config.toml
arch = "vit"
model = "masked spectrogram model"
dataset = "melodies that start on their tonic, played by one synthesised instrument"
train_examples = 26041
n_mels = 64
hop_length = 160
input = "log_mel"
win_length = 400
method = "simmim"
mask_ratio = 0.75
loss = "l1"
norm = "layernorm"
norm_position = "pre"
hidden_act = "gelu"
mlp_ratio = 3
head_dim = 32
fused_qkv = false
bias = "none"
qk_norm = false
parallel_block = false
dropout = 0.05
inner_norm = false
patch_size = [8, 8]
conv_stem = true
layers = 6
width = 256
positions = "sincos"
init = "torch_default"
residual_init = "zero_last"
optimizer = "normuon"
muon_scale = "original"
learning_rate = 0.01
momentum = 0.95
nesterov = false
orthogonalizer = "polar_express"
adamw_lr_other_params = 0.00079
max_grad_norm = 1.0
max_steps = 10100
batch_size = 384
epochs = 148.9
lr_schedule = "wsd_sqrt"
decay_fraction = 0.3
final_lr_fraction = 0.05
warmup_steps = 200
weight_decay = 0.06
adamw_weight_decay_other_params = 0.05
Rows from block 3, named by matrix and row number. Rows with one number belong to one attention dimension. Each number is 128 + 24 x the weight over its row's rms, rounded and kept within 0 to 255. All counts start at 0. Numbers have three digits each. After the name is the row's rms in percent of the matrix's.
# q: attention query (model.blocks.3.attn.q.weight, 256x256), inputs 0-85
# k: attention key (model.blocks.3.attn.k.weight, 256x256), inputs 0-85
q.20 094:103172144126098118091110129079168093141106173139137103110119139103113121149127150110198125106154134096100113155133134112124148162162114136098064084155105171103162159099097132126165087160160098092132167136115111158090126091081140144129157105111106117099114124
k.20 097:181165132143127123120123134106123080146113134153152096144113131161131136119135105166171106156178104079147135138203086120140156168125124073107152118122105131104145168128111151133139143149139068124149190098125151077115096129091146155108137106152139126097133108
q.21 093:144136108113108133127069110138145109093128150113101092162097088158103141137115141142139119135141124116104134152108149115120160136146136114128151114133104120102164103132187175128113130161113122152101098161175145128159158139121151109135108134154105110127148150
k.21 097:143138128124114083146061135091136124115108160119065119125125123116090131088121125141142069112096143144127149136109128107160133154141117150162147094168136126142140120105108107154105126141159131117153128153135156156136131094132115129111111114147129082128110134
q.22 094:119091140110099159149130163120093135161150128101132128131127135112148124151117140129142131110140094105122134150157130070137128118176126105148124161122127119165104101164133151104115146115082124108121102108104137096093154108088118170165125113152098164177131139
k.22 095:093140123149145103177138163084101160118129159120143127155143114163129095139103090149118125100158072106163124123152124093159120151128115128119127081129128157157093095116120085154128107178135146124104101114145129166098144085151113103139112152101147121077151116
q.23 094:159180164163128172163129170118107131138108126132195111113154116160107108172119129151096137125119147127091178104156142140130146081105103157089140150120114152112075122143127141121081099122140117069127119147128155166121135071096115170127144140091097123136119126
k.23 096:140112113136141160168090106085118143132109107147128118147153111164130162145125151105133149110172125106122127132106081119110146130118116126080163141128134131123140142131118126139064147141169107171144137132153140139156141146117158134110121114171131163125138115
q.24 096:155137176127154099114099108116131109151160113126083158170104093144128160103148114106119114132141163116124093168106113138135132116116099131153110112103093135117149112083119127163144157115151109097123120120128202111118172137100156120136179123158114115132108140
k.24 101:175139153127128078099119106154113135146108144090111154120142141106105121111119095106146130152133132117135125097147097142123132103124180130122108127145152120089122088134124092110126120205161125118146134125147136152137119128170154140095116174131104126122103092
q.25 096:125080114124137115181135129124102108108152133134104121101106113125105141169150153119131111117144124138103139103144130165149136153141111168104119146126088116122136164094119097095093111090121147160122136105138119131138118114125139170153107147150107123124109163
k.25 094:129041172134150140154137141114132075103135100105091171119102149077138105137156132120134118125120141121102091158120133148145128160162119065134135124138149161163142141114112105127128147117130095120120126130123168112103158112149110152124151109129111144142097125
q.26 091:075126115136130116122168115101155144119121122111157111127148099117139071145108126120152122163156081123153136120137114151129146138131088131149121117129142138116128139105094131179144097112114129082047123150140148156133178149172114135121123170111131130115145168
k.26 096:150150176154129135139154122120138130161101120170128146127158112087119074169127143120118128137112099116113098149117164094138119106149129110138087184126134148124128116116125126138166105103119088077074118160072127126150149120138124103112150157146142112122147137
q.27 095:155164166159156123083125101086123148104179106132133054127133137113115112118131132119112120152091143102102126182130133150132094168126116127166155147134088083132117100152091088136159164133129140098109126159153142126135180116134112122115110142140098136099128094
k.27 098:166113136127135146139128086112119128141091140124134146066106146093144122156122118060087110100131152130121138144151101131153147112152122149102115153106142147084096105119111094127107140156139158126151160155115127138131135119150117145119123130130155079121154132
q.28 097:130145156131157115159122120118088112122113112082136126125138125096094106131136104095126141149109100125119132106122117147088131098166187134124157131157128122106128138141138155112110145131102108127169171145138123180170136122149142192177127125152111107135136108
k.28 096:103103117120176111145076141101122136139147109105126120116129132057106122144139098127126131134140134121139134133114135119121161137136178126127131139074118114084184133149111101114130169144145099163127111150146152166130166159177149178113131140105163118109162134
q.29 102:112149130119109120118105108091164120119167141104130134141116102143154156147112122124117152183192117078082128111107144103168129145136122085137113123148085152104126085105154121123119089129167162076093111120150161156132106112161120127171148101132145113101172131
k.29 101:174161140108121127085143194135127173121155148130162121132092086121131106095185107141143140171112181168127182092139141129075121106173124122120161123131097109112146146130087098156111125104159136095137154146132145128131123121127107106067146133142139123146101149
q.30 100:113112108079140134127123129129155092097099095075112130106133088117108139147106154114185107109124154134130130132139153128097162081112133117092164153112099131084121093115136117147114119172162121132188095129139115165122139114153158148099131109150141124132135140
k.30 098:137137143132138101140115140128108116166093131157130105108154104089116150154117164155149121106118119088132136163105105103130107147158142118147169119082102129112144131162143153116139122149122114124122176156134120156129129116164159154101142134127103115148124112
q.31 100:138129143112135120148147140127096147099111090160115137136124131125140115151098133119132156134158115179113110112106141144155122159123109163131170093098116155117119107112137114095164103167150137097122137144157140145134137133119146107155118134136117087104148132
k.31 094:183154132135109120089147091133141115128124161153106131125118115109091134121094163112142076108121129134133062123111145120119145130138115127160121162136159119152148159114166125088149112139117127140144128162154179111118120160120127101133155123182085128158113140
q.32 102:108070098134150114148124136121122131077126097107154116120141162125126094159156089129129130115127104131134124100149121137130125167156128101081151134151151147106121139122174176138128136176073136175089141124129084155122152104110105118145149142151140113138141083
k.32 107:138182178078096153137104151137116127136157118115137109098138099111123127127139137112085146107073178112159117125188182128150107083168154133146097108137137140098123147203100106129114166166176163116129140146143112151153117120077099110121117179170122157146114132
q.33 099:121067171100178132163122118153145152151153107163100074157114142122152124143121147144117121144105114138114093156090142108127151133125119087129133158133105143096144128113095132097137138110149110141111108093102104096130118112174126139131104119174109113149175096
k.33 099:157131107140101075122161131144162152151104141121118115102177106134137138153142165140125101126116141140093125100124127147153115120164132134060125175122152136078129142141143132133135095119130128131123166148142103144077133129156151114123129143116179145152131144
q.34 104:081138116112123097118194098126137128091134179093112115101082126142144143089141111120091127089126136137112163098128104145096185101142154120141132120158137071119125121090137138130101135139180167118178112161132160151107089135144181154129134106094128119141083125
k.34 114:103100114125132154110126113130134127122114134128153150144065169125135152097132097116114154156166147120122105152143119150142144096080153144137105170176111092144157077161131130150145154108099158078138181098107135147136158146150142134116145119139126116177119128
q.35 092:108081134117107108153094057097107102116124122141110130088100125101108101164142160104147160126125135135114156147138142104104154130141120122127104153108139106108155134103072119139075137130136093104154140190102105109112130113167146093135110141110162151153119078
k.35 100:133082145116158161100132151128135154109132107097143130123128141103117124104097105091112118148132101092087108139145109113133140080101109120105137110113132109114133164143082120105148147075122112113096101132162198131148159101110094114127136132121112125119081134
q.36 103:063158164153143146138156139108070083113100153123141125103145134149115135141133119111167103117154114164151148111185154128116128105135109103161113129142095143156130099148123091128114140117085139123168141106140153151142126155145118138117124132143096158151128100
k.36 108:168137114132122143122160111187146168103128111175112070142150149145116125094140106116151092117129137141090118142149103100130147137133111095140141156145123191132131114137152111081118107161105126161129116128099104124127142107061133122120133072124134121148137109
q.37 098:116101139143134088114141144119122133100137118105111114135148122111170099153153112124113128127139127163159066131161132108145114153089119113155132153128124149130170109141146117123158170108127082107160181163141140162096130112114160098131133141121109153106146115
k.37 099:132134111150114116097115121162148147139106096117147129094157117116176116110130081106104102134116131093145125089121113121088158151076147138123143128114160150137121102127165121145159144137118068119147090162130117151144150132127166164121092138108116121123135094
q.38 104:079161112194135137108071124144117122140169124131087121111098152118148158085176126141131134104148123095109102138090121150129139195085121085145148171124116109156164121182134150142126109091106140167115146118130143140132113125146116112144124068120131150167114090
k.38 104:090162122060097120120059129117135148079111123137138141102100139123139109094157100145159116142153165113141136121134138154103141117130121151120163096167132103123106135111099175112118148148128161133119163158135106116125118126104122132121138139146117132141104134
q.39 100:145127152120057140106171135105136091134168122131139129128156114111134095122153137190100094132149115115140141152140135110081144128155158129161167119124130117095121120136110129146090178130112121160158121101121132150131134088081105116144147152152098146172109122
k.39 095:140110127154153097143118139149146120131155139128127099149089153138149124110106126154127087091140124090121127138117142132091158116120105142135164103134120115123121160117131106141111137131140154102129133105174169077081168128123172130122099125107152170111125148
q.40 097:106074105126125144133138171164136090101103147135141136111134146139093126145087150141180121099151125140138119131151095111093142092130162132053087144121162110159134184120109116134137158109135097129169083126105125161166117135138113155135144085122144138141097140
k.40 095:114147163165145137188142108132130136097074133112140086138070166122131124153116135125195127114077129118126172137150143132147092128089145104104105151117140159120153133122155116138093112145140081106120187137152129105128122131154121150154114129143122157160126118
q.41 105:143132150117120113109148139126171121130195132155079165130103139128142189119147114169133152113133158156117096132095157114157122110126082153111129144153142112140127121120109105114165095107128171121131116099141121161146145147123118068131099117131100114109110185
k.41 098:144149116105136166108120144117106092109094131138113133125144083092142128142153158161105149129098155142175176121125084132111141124106082130092116101142095135119133079107112090188164110133082106137161113158144093130148126111165122109130101127094125148143128109
q.42 096:110082118168119111134120121137094119113108095090115129154146151204160138152152131130115143106121116107117112090128143167158115107116110110122149136103161172138130163066114131109135147124146134085076120099122135124127105131112105120133130111130136138135108141
k.42 096:113116131119118146102143103157152130128092121136140121113097102173101150141128107141126143113108117095157141099148123184131091120142117129126126117126138100156141137161110097143114150122134127121145114096149139088112137136118109121155138131147136144114105112
q.43 101:065112126108119154096105158171124138147145115095134139132123108110109176103137135136127103112133109089141141121153136104107153149158142110108138150111113102100147118174139144117119157127159125085136131110112167102145126137119161156112138138131132143153097147
k.43 104:154089080145119111135094134108127129133158137092134131125102119107131148113122130164158096118185133147119144123119122126113156151140110106099142170122102128118156114087128155159150119125104134154150211153116151148155128141123141121079094146081122139115125151
q.44 101:082101135128136175120116122164146133125150138108087135164129127147139161129166114122139125112119127106110122144106144132136149123107115083155118167126139141133124131156140142101088115126061120118131131103134122078130112145160153152088133131161136137151102111
k.44 108:158132085102119121128103110133149156130128136121135075115143104151078138117123145135168129116150147157104128163121162134137143155117133101120135105126093084124099117089121145125148085145116144140168211133152148151138122139116138128060140108110124105108123151
q.45 097:120135147129170158148105161151171105130119073112162118141141126150126124128156113101114145128124138160118110122155144118147091133120146088135104110109131112129141142128121100162140157112151121107113095156135156152149139155133087120111136149105156167121128082
k.45 098:111075121099111135151133127153153194123101101151145093115100104093132148125145122113114160140122100135114121118157146146137155112138119145110119148125163142096108109125088118101176112132162129161115122102103068172153116109124145149128112152136171108168121108
q.46 107:147130152159109113093164147095181084153156135169123117130140160121184122139152132124128127089156170164123102130100115126146103141110111121148121121113157139174099126136123110143137146170113133116148103134150165109094116095137153123144150118114091137078112075
k.46 101:112101146166149123141134152133127119138067140115120129115154153144143087187153144106151165100111125169152078116140149130103150109092122145152152102119126127116135122105098129135123143178116123112117080119146125144125161155132133160106116139100107139125136105
q.47 098:091133156107120152111123073111122090140154121086111152153116106148110116135134129164092136144152140154111159143085107111138142162136124109140102112092129142139161116163153134144095158139110128136132123105117096185131118106146118076125159154091127128094163124
k.47 096:163130099090129149120102158116119134143106108076138132101123109151135129095089147148111127175116100100103153112108119099067136128103190165135147091129145140131145142118129123132165147118095123138180105134151159097135131136098120144150113124149143124147142150
q.48 102:144146133141126122145130107140187137108131138123131076089094089108114102149150132150145132128116083127106170134170136163061142161163090121139147141130153103138100135164149148163121127135098123129088134158131110161107131146146143118093149114086156114150094105
k.48 104:092080118129119155152124168147189119109099087114165142128159129163122102104129132123147121146110100109120130142095152141115118146065144121125150116120098137116126175127153129115145114154138154116110112128146133139108130112134102155140158107121149093132133132
q.49 103:112142119137120126115118126049139143159170137113150113152167138140145164109126125142130149092168112124138126129102132106111125183148119112124137116132108132143112109103100113131148112137124133106104109088149152142151150128124132111163155100122184135126146145
k.49 104:101114122144085114173123116081144135172128124138144068114090083130121102141119117134138159120162101130166151095109190108130147172151120118091122126114124165096134120100131165139142140150146150109135118143124121121124121150085142119150123136134146131083145140
q.50 103:140166109096072159141124117127118104161082141183101112116118151114114084147151150144135121106118165105100144149112090095107134181128141168185135156139120166122130150136103124118137131112154098185102129133138124103166129125110108124150133122143087105145107134
k.50 099:092117167134119102121103106152112127120107128164094105105118103117142125154113125144119152117104137133130161117179160100145174108138102112148081134162110125160057167111112100109166134084171137134169155159158144108108115152129159134128121122135102129158150143
q.51 096:097101144157111116134153098171124122153149162111137119154115145159137129182130138167145123109129127117134148107147076171122110177156130156175144126106131121119092096140139125121147147183148137075087087095111131114153118143131137157114154132126133111120094075
k.51 102:138089119100096132110125151165112120158132159111108155124128138113170110152110136149142147134094173113142139112120109093095101083143153124175103175148139120111125121156112134119126133102087152182132147090144109114135128133113107135111122160157089135159113105
q.52 096:125147151134090105121086158098170194072144116145151081139144153137115126115139125100132097125082129116080147185141134158145103176141133086128149095157098122106087127102112117123093123122176125092107160129141133136125100084111117142130096114110112113153105125
k.52 106:105078115130124170141125141129172111107168129116147125106134129148137116121121118155099130100116110161106140106077138176127164144116121116164170125156087115182163148128100134175122174113144103187105084138153069138171107145163092145163093092109156132103111116
q.53 101:085089120134170168103150159099135147081165131172138127173159134133121130149137121101091127104105143101162138138103104129122131110111102111087083150133112117105135125138137096107121102152178153190153078130115140092132147164111132094143113099150101142110157127
k.53 100:125158082153125132111111073098136142135114122141138140162147160145158156167113121090109140119130127139153140131102134084130122100097101133097086159133152084139116094160169161150132129126140128142100154181140123130132134150116121122127101159139131155134143109
q.54 099:150111136114138145121153114113148150091148120150150155129131131120124123126123149139106150074139138160143152103138107134108133114088077155106134137123102111127133150137129138105133103083079130171165120133103105114120120137123140110135089145149130127181091122
k.54 102:145151127112165085107142135132143146105154141147129101138154135123177095125167151118108146123100152152118132121104113099160118127079134152142116103163127108108130113151152121115097137070126122104111161138123134097150117125143144097072137095163099165118105140
q.55 097:075079105123121125137127126175107122146145119135123107148101105165169136121093168157131121135109123159116136107202137149118137130153142106133146193115104144142099082087117125132179135088080141142132145080099151097153150112097120128119142114137129132134100147
k.55 101:128202138139084138114145099137148123143149144129145118110086112127151115108124159154129095128154120112116174118127125202129142148092150131092100159145125163112118114111142117168128103128122138127116112112117136118125107137166153095120176097135130115116107109
q.56 098:162147114168098162152092112101153121145133144134155143188154124127135132104158126126155099111094185097145156130134151104136105084145160128087103117164124143141156140151100101169087121178136134132127128169109113083146125113115141149156090121105140106091133142
k.56 104:147128137174131146130084136149162090109147156137106092133123146109132143140164120098137162088156127124127128119104116159147149103151130106093111125136146125120184163131150145115118095108106155110109060124124134145122103105135144133125133133071131146120099115
q.57 095:126098097130165158132125121129121095096090089130114118122105139150121148143094109149125117126097112110119093117145181122076124132112092139140120159102114104137154144125179140125146153152146104145118120104135173121114148111125121167109121139179121093137118135
k.57 101:115084121153096077098133164081122108139115094144090148170166089123139158177142128146140127102125099120124132112162126137121130124139069123152144164120117131128129099134119125110116144139116130091124153126156113132110127146115112103097134130184138112116159122
q.58 102:148152174178138154080123141150133098110154125070136172113186134142117157170124134126130134090127151120141065151145133125144130119099175130113126125098111100120160172133157160129134143149149132132096091139133125118118098093114127158102175154135163152119121133
k.58 096:105099098102164095112107131093138150134134148122107121135106101072113154119135128141135166149121136126154156125115118125122138112126101137120135106133125062144112121144100155150154157106115134148139150115116093121139118081127144101093124142158114151078106126
q.59 097:104112121110120140111121133152113138156126117153116130147141115119127131128086138151122111163139134137127093152171111118180078109145107137143106109145119146167128135151096114109152138105110126161160173173182112112133151102125087096105094132132168119114134141
k.59 102:164158151129151127117138148088100086105153141123113119131122118096156107135145144087114126119148150109108142117153111160114107133131125138151191102139154126118107106114120124132122121119148126155161120144147101131099138109177137130125125141126141107150088091
q.60 095:156176138107172164124141180141116126093127129115171118085146108134110118129137158101103128176136115120122145154118101142172146127121127139109130131113102128143136071134155096139137141161103147106150097093095114108106117106104132169168125145144072139137128126
k.60 100:136114128089133130130148125136093184087169130125112172133139126129133148137125135163127134152113140149144128150121107105127147110176140109131088121138132104133133127145092108124113121112124155170073132073101115128153120117119149113126076120122110097110128155
q.61 096:105131149149127107171120084120094141107161119137131088166156135131132089114142119095122158116103142125114103110126134129130139119164088169135130109141163116095158147127101109150125170111137142074130128104144166116105168142074156101087121150152149148137105139
k.61 096:104096105075105136137112083127129157107151163177123114157106137152162127127116112103141132143148133143155079158125112117157150121112070171148144135143130103165118123117097078128116143116149132140129167100162140115108131094075141134136109178136148108120156159
q.62 094:162136076156124131151134149124189133098093106152156081105143117152117132138161104130108135143151127102133124157118178095160139115113115136093163112126155142146180154159124135110114116130156106067110093175129114144122125128100145122142136148113132130135066150
k.62 095:120077134129111120121133143087169143083109106169127092111171103132150130179158097111165140113132112112175167137137141128120084144150146109111115102131145146143140144131169130106117118079122124142151140146154119120134142129135146158117097146117136120096092132
q.63 096:162108144130102122151118094155108152154126147102104140156131141125122117106124142079087142087129181129129144136140169091127150115095134094130125149091112139141122129139137114094121126114164148099187150103168123140070102128122152160145145113115133100153153116
k.63 094:160154128101120084110120112133135152144156164139132115095090137131141120124152106143153108166144119127081129118126098106117134176130106132157142107133154120163145111076122152102124153103120069093153128088146157140147128144108133126120153109136105138125141127
q.64 096:112142115115148159132095143115159117109102091152096104164131146145127119121153132088133147165121153165127122093146112132131144101111104105117117159158133131084118104107133118156180151162102097165099090119137156157103112110156145162142085165105119175126145134
k.64 090:134154114138089079156106135093162132101139141174099125135137154134118119141160143126079126127067138159163102125119152134107129123098072120163104198122195138136074103128111127138145133085082130110136115113138100142108098087105115155147099127132118142134095149
q.65 090:122136090142129116106131169100120126143166160110151174108108129101120114151145165144128103181157103127116095110122146116113113183169121099128108113106137165105106096133092128134089143095143129146150123118152146071115168151173134148121151115132133111082115129
k.65 091:138162127128141115148120178128122092144147106122147172096068162131134135135121166110144158121193095117124107109066142126126163144161147096121132109101107136144108107125113168134120170099125112127133129108104126080134154078150112157153139091137131120112090106
q.66 088:112103136136147146130089131156114130153080131148145117121125137140133131150150093139129154106110129134121137143125112129124082090126114160150119103143142123122146098147155108096132125128097113118118126122118146098115116168109097100112140146128139130132153105
k.66 096:151113116137138094082100108133077180128087169106127132157161144143102149153146142145095138128123118120131099150130138159108100124122163125151118120137123130121162071093171117135126093132128121113122126119114175111103140139098138122114148172130106120134124084
q.67 087:100086149070128136105163134130127134161113107131161187150116132102135125125116108139085125137154120086119116121135108155125153098163133170113114108137130132111134081116122152138112145084145140111082061115111138094134147124142145119124128155159134148103137146
k.67 088:143136120104112134078163111103089126164122103119119111129118139141131133125134142107113108096149108123109121149149103148134116124118153173115145103129102131155124119089098123084145141104114115137162141162130151120107147148097144102177134167148139124108134132
q.68 075:136112124123134113146080091073086130140130130112150109078131107145091154131106089157143157116140152123137117126152110112140123130149133108137138170147149144133110127146160128156119104103126114172177163122115147130140130121109119125160149153127163179172147160
k.68 080:116142130148121110137124112086129158105120123085142122137122130150113137137116088134116136131135122158139108093144122115119143110110121142137130127156148172149121128136106113116107126103162153104118050174102156145121146130094152125141136167107142128165140123
q.69 086:097140100086115178154087142138127120118119136142157134153126115122122134136123146106142112188127141154117139145130145113134148134108172128147116129155146114118113132139099134090109159194127082109134124134134091123124098131140098155108122098163148131119143141
k.69 094:137154145097108147120095130130116142113096162119123120120134162156099162106132178143132127135105091118112167134142125160132171111148132099143130145111143129135162138133134125147167148114119144108160155138154143150110082123136132149109166114157134124093124160
q.70 084:156118139149055092131134145105102114129073116139112137123145145134175124153117138149138169114102116122122106131134124140112068149117101149113150125138111126084125099097136132151095111139129135150154161139129108108123064111116104113161163115175092139106154131
k.70 086:095142159182128137126154138144097113146113112109156160108117178143140123139145118180141094104123132144107127151175105147137116111117103131145183095082112136101134122113168129140127139131144142087142087069144136103142090165127101133135138124161126126131111177
q.71 097:136142123128127118121148159162136140110150107107131141094142119111126113125079122128132090149118159121147159118148073137149126139119165104117141096070133161077147186144156151162164094125137118140121124124071164163180107150149150124113117112122107147153104106
k.71 094:131149119130121129129156139127117182139132096109132154098166093112119126113109141151108114147089147107116095143110113147160110154117179094126138141106139164081139144145155111142118090131128106126124127124106152132140110139135136116098098112135165139154100094
q.72 094:114140099196118125154095150144124115089087142144089123162144140156161101124171124098146122110155134133132133168159121120111126139117148126121131111093108123122168108136174115129079113101142153122161143135169146131109123182110156123075133142145115099118088146
k.72 091:116122102155116135121114116145131121096113124133131163160154149122189123125111100107133119105116177098157141125130119147138120100117137138138133127145123117121145093131180128129075127116124153109116145130154148154095084106095132138092122107157102111109105079
q.73 083:141167145152126122100110102144115162111097146107121115100134133140127148136140122125087096137096117167086121171154127132093121155102149140139096124117111112135136103118109097117131140148112137130126098110137111151136112142132109128099121117125100143159169161
k.73 087:094134130116156133122144138112118129122077118156130136135135112121124132127146138130111113121126117151120129121155088173186115127129137120137126138123128127142153118142155134114185131138124135132127142137141115141083110126104095122122153102119138156124144152
q.74 083:099092154115129115129130098123104130109158129102160162073132134104121155114111099141134127116142122104122182125101163131119151143108156150115128094119116090105146130151111135090112101125135093184161119151119135132173135140194124095123117124091142172155125141
k.74 084:140134149099102134086142106163135139143150111117117144138093104116127177086130124118112111129093076127097131139084170150135129121150144108112147108170123142145152137167122158096112111135148105126106108170098118114175113147175165071146117096139157128176116115
q.75 087:088144068148116151142115111154146114143141146203087114126132132103148158131149142161140104150114133084157115117128120123166116156148102086123107128133168126148133148151115125133117073133139140138140140163144160134138082108144152114117081135115105098166107120
k.75 093:125154126163114109156114144143141097102151175132076113118142138127147130130110129110155061117114107077141149141127136142115122139101140126176110132111117107151129106151105124187121054120116127130125121147134148147139112119143170105093104105121127119161124123
q.76 088:089138109155089081118092137135123110118113135142142145118103131076126134139150087138104111096122125106097138128144122114110177154124117128134113122128127161130122107157161090131129117097148133077137112164152119119146131136101134132133093108095124096151115170
k.76 087:117155115111112135146116117096106117107079146132148145112122125120114102135151126118100152138131109157112127069155092148127138091132172101121132132139086105124177120107191128129122125112085145151121114159145147137125119132085131159132097109133114133140144133
q.77 083:125131148148138121146117163115085149154113163079079131134126112136132146138135129146142141133142076125122107133111127157107139127121146126113136155113144119122151134129149094138099143141141122150128168089144082157128134089086114175153129149154088115123150146
k.77 091:131185149163168123118103129136076117109153131091106152136094128135153093117117136127174076122134098103149131131131092125121069127138140154134151135144179139127121143163128149128127169129124160129124136122120120132101106114135131164135114143123120090137140151
q.78 090:138124133086139116101134142070113150113117124082102131116151110113114129101132151159129152095114140128137135113117130171176133136116158161116129128158119124101131115131127127120202164134148148126121136165125115195121128069121072145147171119107085118123148105
k.78 092:130142145133126179170171118151125124129134130114159153114127118117161113090120129123088155114096142161147147124136107136135115106110109172104067167164102110130105137143087119125122135151136128130099132129093079141116127119141139152124150133126157112161114174
q.79 079:103078138129107123129136075133125119114139144133103134117121134133131116132153108141093107123104098121091125136178109124110153108132113133135102137144160149165151153149134126123130119129078114170140123122166115149107162120100168155090122154121155106101103166
k.79 087:118155127104090155141110061159121112156118143171114155132134124140128138134166117093102144151139149158100131113123134131117152099095127136127109144160088095168119120139108125109124169134099092116060092141151151111114167100144164158097135137101129089115148155
q.80 085:118126095114163097112100147113141157155146156136121117130127135141133112114114083157103139143133091107126106139105135124128117151140141160124120092092115119130123134140116081137154152150136120173129140110152155095100186184106112091055121132164135138141128096
k.80 090:132153137114171133138127144082091163136121144118087104174140106127117121165148065142123084132133093102112126139130122082126130097128124120108115086129138148118122088131142150147134116138112130126096126144126184116083173154139107117090136126125147097136129123
q.81 086:162142170114084099114097089104125157119160139111134109143142155119101163102144125152126126131116163133128139116130120112104148127134105132139077131173161149170137115153156133117131125102094107114145109172180182105106088099122134100113092166090117110117110101
k.81 089:081077121085099148137113130129157109124139145150130099145133139120101137118136104114097144153136135161144122103143099126120122139117112144141112140171135120147149116158145119094116159113098082138101088113145176102144160166152189134146090171104103100114139140
q.82 088:138133129130140167133157109138147110100120142142125109151105139174111114130140120119129157085166139125120174114113099099138155082121120122095087121131113106150178133152104114148112130099115110119155125108100149117137127102116135156104124129154136101139097107
k.82 093:132091106108125119138102111147130101132147106098129110139142149131129139109107128142146102113126167085118141123130134116135149115125139141073137096169120143121124127118085114143099129097140135109146145140145149145147124113130111097111149150106120095117120097
q.83 083:137190134131145131157128112136089121161137142135129135111139086158155104104121139137148156130131131116148146140132165133120126134109124123119148133151059121111117147118079135117160140121156130147107175115115063129141142146143142120157136074150123103145152141
k.83 090:113157126115137148131137136111118108120113175110152150083124108120131122149160117125148143125147142129122121137107130198151180126133132118135132122175100086111111124139117134133145126141192091135124120110116058106137120119140108107147142093176131145129167124
q.84 082:135139090154162140126159105133092162150126136129083155131119152104157113135161120127074138133097139120134122095107096162154092113125124148147102128119145109086098125125089129136126102137119141136118166136083196144132114137120087149104114113133141125139121135
k.84 079:102112093131120137120141129128154106159102088131092167123115162103105121156120143138125143126134096126129115128147089135159128086128154130103106119110128135126126164110119117140164099132142157142126120147110149149141113096112094120111112139097113153110137185
q.85 090:088111137177114119145149091089143128106125085148099156116130157105117145136111110165132117086145175137140129125104131136121137120115079167135141128138123120161141151099150117111108075130106150107101128136147134139152113093106128120159144102118108161137128131
k.85 093:093136111124136128141087084177165110141134128154143121127144152156179095153136111153153090119103148116177154120172150112098109144099124152152117127153103113117120143151141130139106159142129103152120166161110188102128116158118118109116133119119141152159125140
q.86 084:165165172154142143118149133118148099166099131156121114099123114130153096181121113122130152110116106144097108118166122142144156084149114137148094132122115113090112126117103125111148129145107112126132155133130144159105191102126147144139118135142175108108173104
k.86 091:104107095094141109119126107124111136149122141113102164118139112096131127216127143127123133126085104095100108153142186151094137103184155096112102129135135145115098113101107147132152173116111157125134095110123087147105112096113107151169157161135112106138123113
q.87 089:140147143132145108086105090152148106096133157134150111066115142135145161146117119106145136132115118138137132139135187122153130123144136134141096139101105081173116141134118100148108105121098093142170119207100151096149128126163128094135110127142155140112144151
k.87 096:095094125142139104138128142092125125107110139132115105124131109115124157110105109112135127137131139114108145121112179102151112105140146138115105111092136108164131128127111147148114078113112155113125091182107091140152116145120127115171134112129115147133148141
q.88 093:082102145115113112145133113134111119121110124170136123083112169113130132122166108107131135081119152145122131130113133121132123091140112171140160128175110136152139127126134136098125136100118119129153119129137104130132144158116104124176129129109134127146140147
k.88 096:133120154131120114140150089117136125131100144156130105138128131155127113140165117121117165114146154207108114129151148144129147119121101132142147098167080126137155128093130122119102101154127115137129130175130120123102169141102152115136132150116131142133152134
q.89 088:112109113116142135124180140144128128116120083130152123130129130088104093161135159102090176163075146124175145114146117156149115104169108158088097120102145130112113097122096146154113166103127166151136137128131098134145106105120135144160147132137107147108125165
k.89 090:118142125092129122103153148116156118144111118102156117103131129107152150136127139136105181129125148107129122156130176132148147143117177129105057138096124056113108106135116121121148144139118158082111160186092148117131125115147136125157142125131143134073149120
q.90 098:157132113136088149158143139140127113103171095157128167145117112108156085125132136110115081153123144120178131104106119113093126103134165099151145119087115092110109170124121164112112130154122098153139123115128151138146123148141164137091099106167129137111126100
k.90 100:117126129138112141115145097170134118136169108170105158139127117148147112140160131139154117150109112073131126144107118111081154126131097072154168126077109174128130110129129138131145132112136147149125079124143139115093120137154188126096142142154137127124113122
q.91 096:150143145120159134104095156101115119138112146117095082171112127125083139116122113131153124157112104132127093121089141074108132147150121100116115124108176153180150141122128135127093137134113121113149097129160146132119138138160101114156131150138116099113086164
k.91 097:131112123089131126123124126104132141150146124089102094130126122137104129109143137150169131143141122124111124096113139136107160138145141110137153112075168150144124132130150146136119138119113168112163112139133156123091117111156085116131131118122105112134138158
q.92 077:122150126133108138124102143181135129147083131145117148126104155111155083152113152114136105101138121152108117135115101150109135145153149148151111137157115165117146141123163127132116134096112104175130126133066132127136143146131085129140086108107083120193116110
k.92 082:113101174147133115136125161113128123124084139158086189116112120107133110154127139155113142100140159179075081177112167157133080127123094131144141140131131143138139146096124105150122084121075161108105149110128136144147143143111089132133101148089126134114126091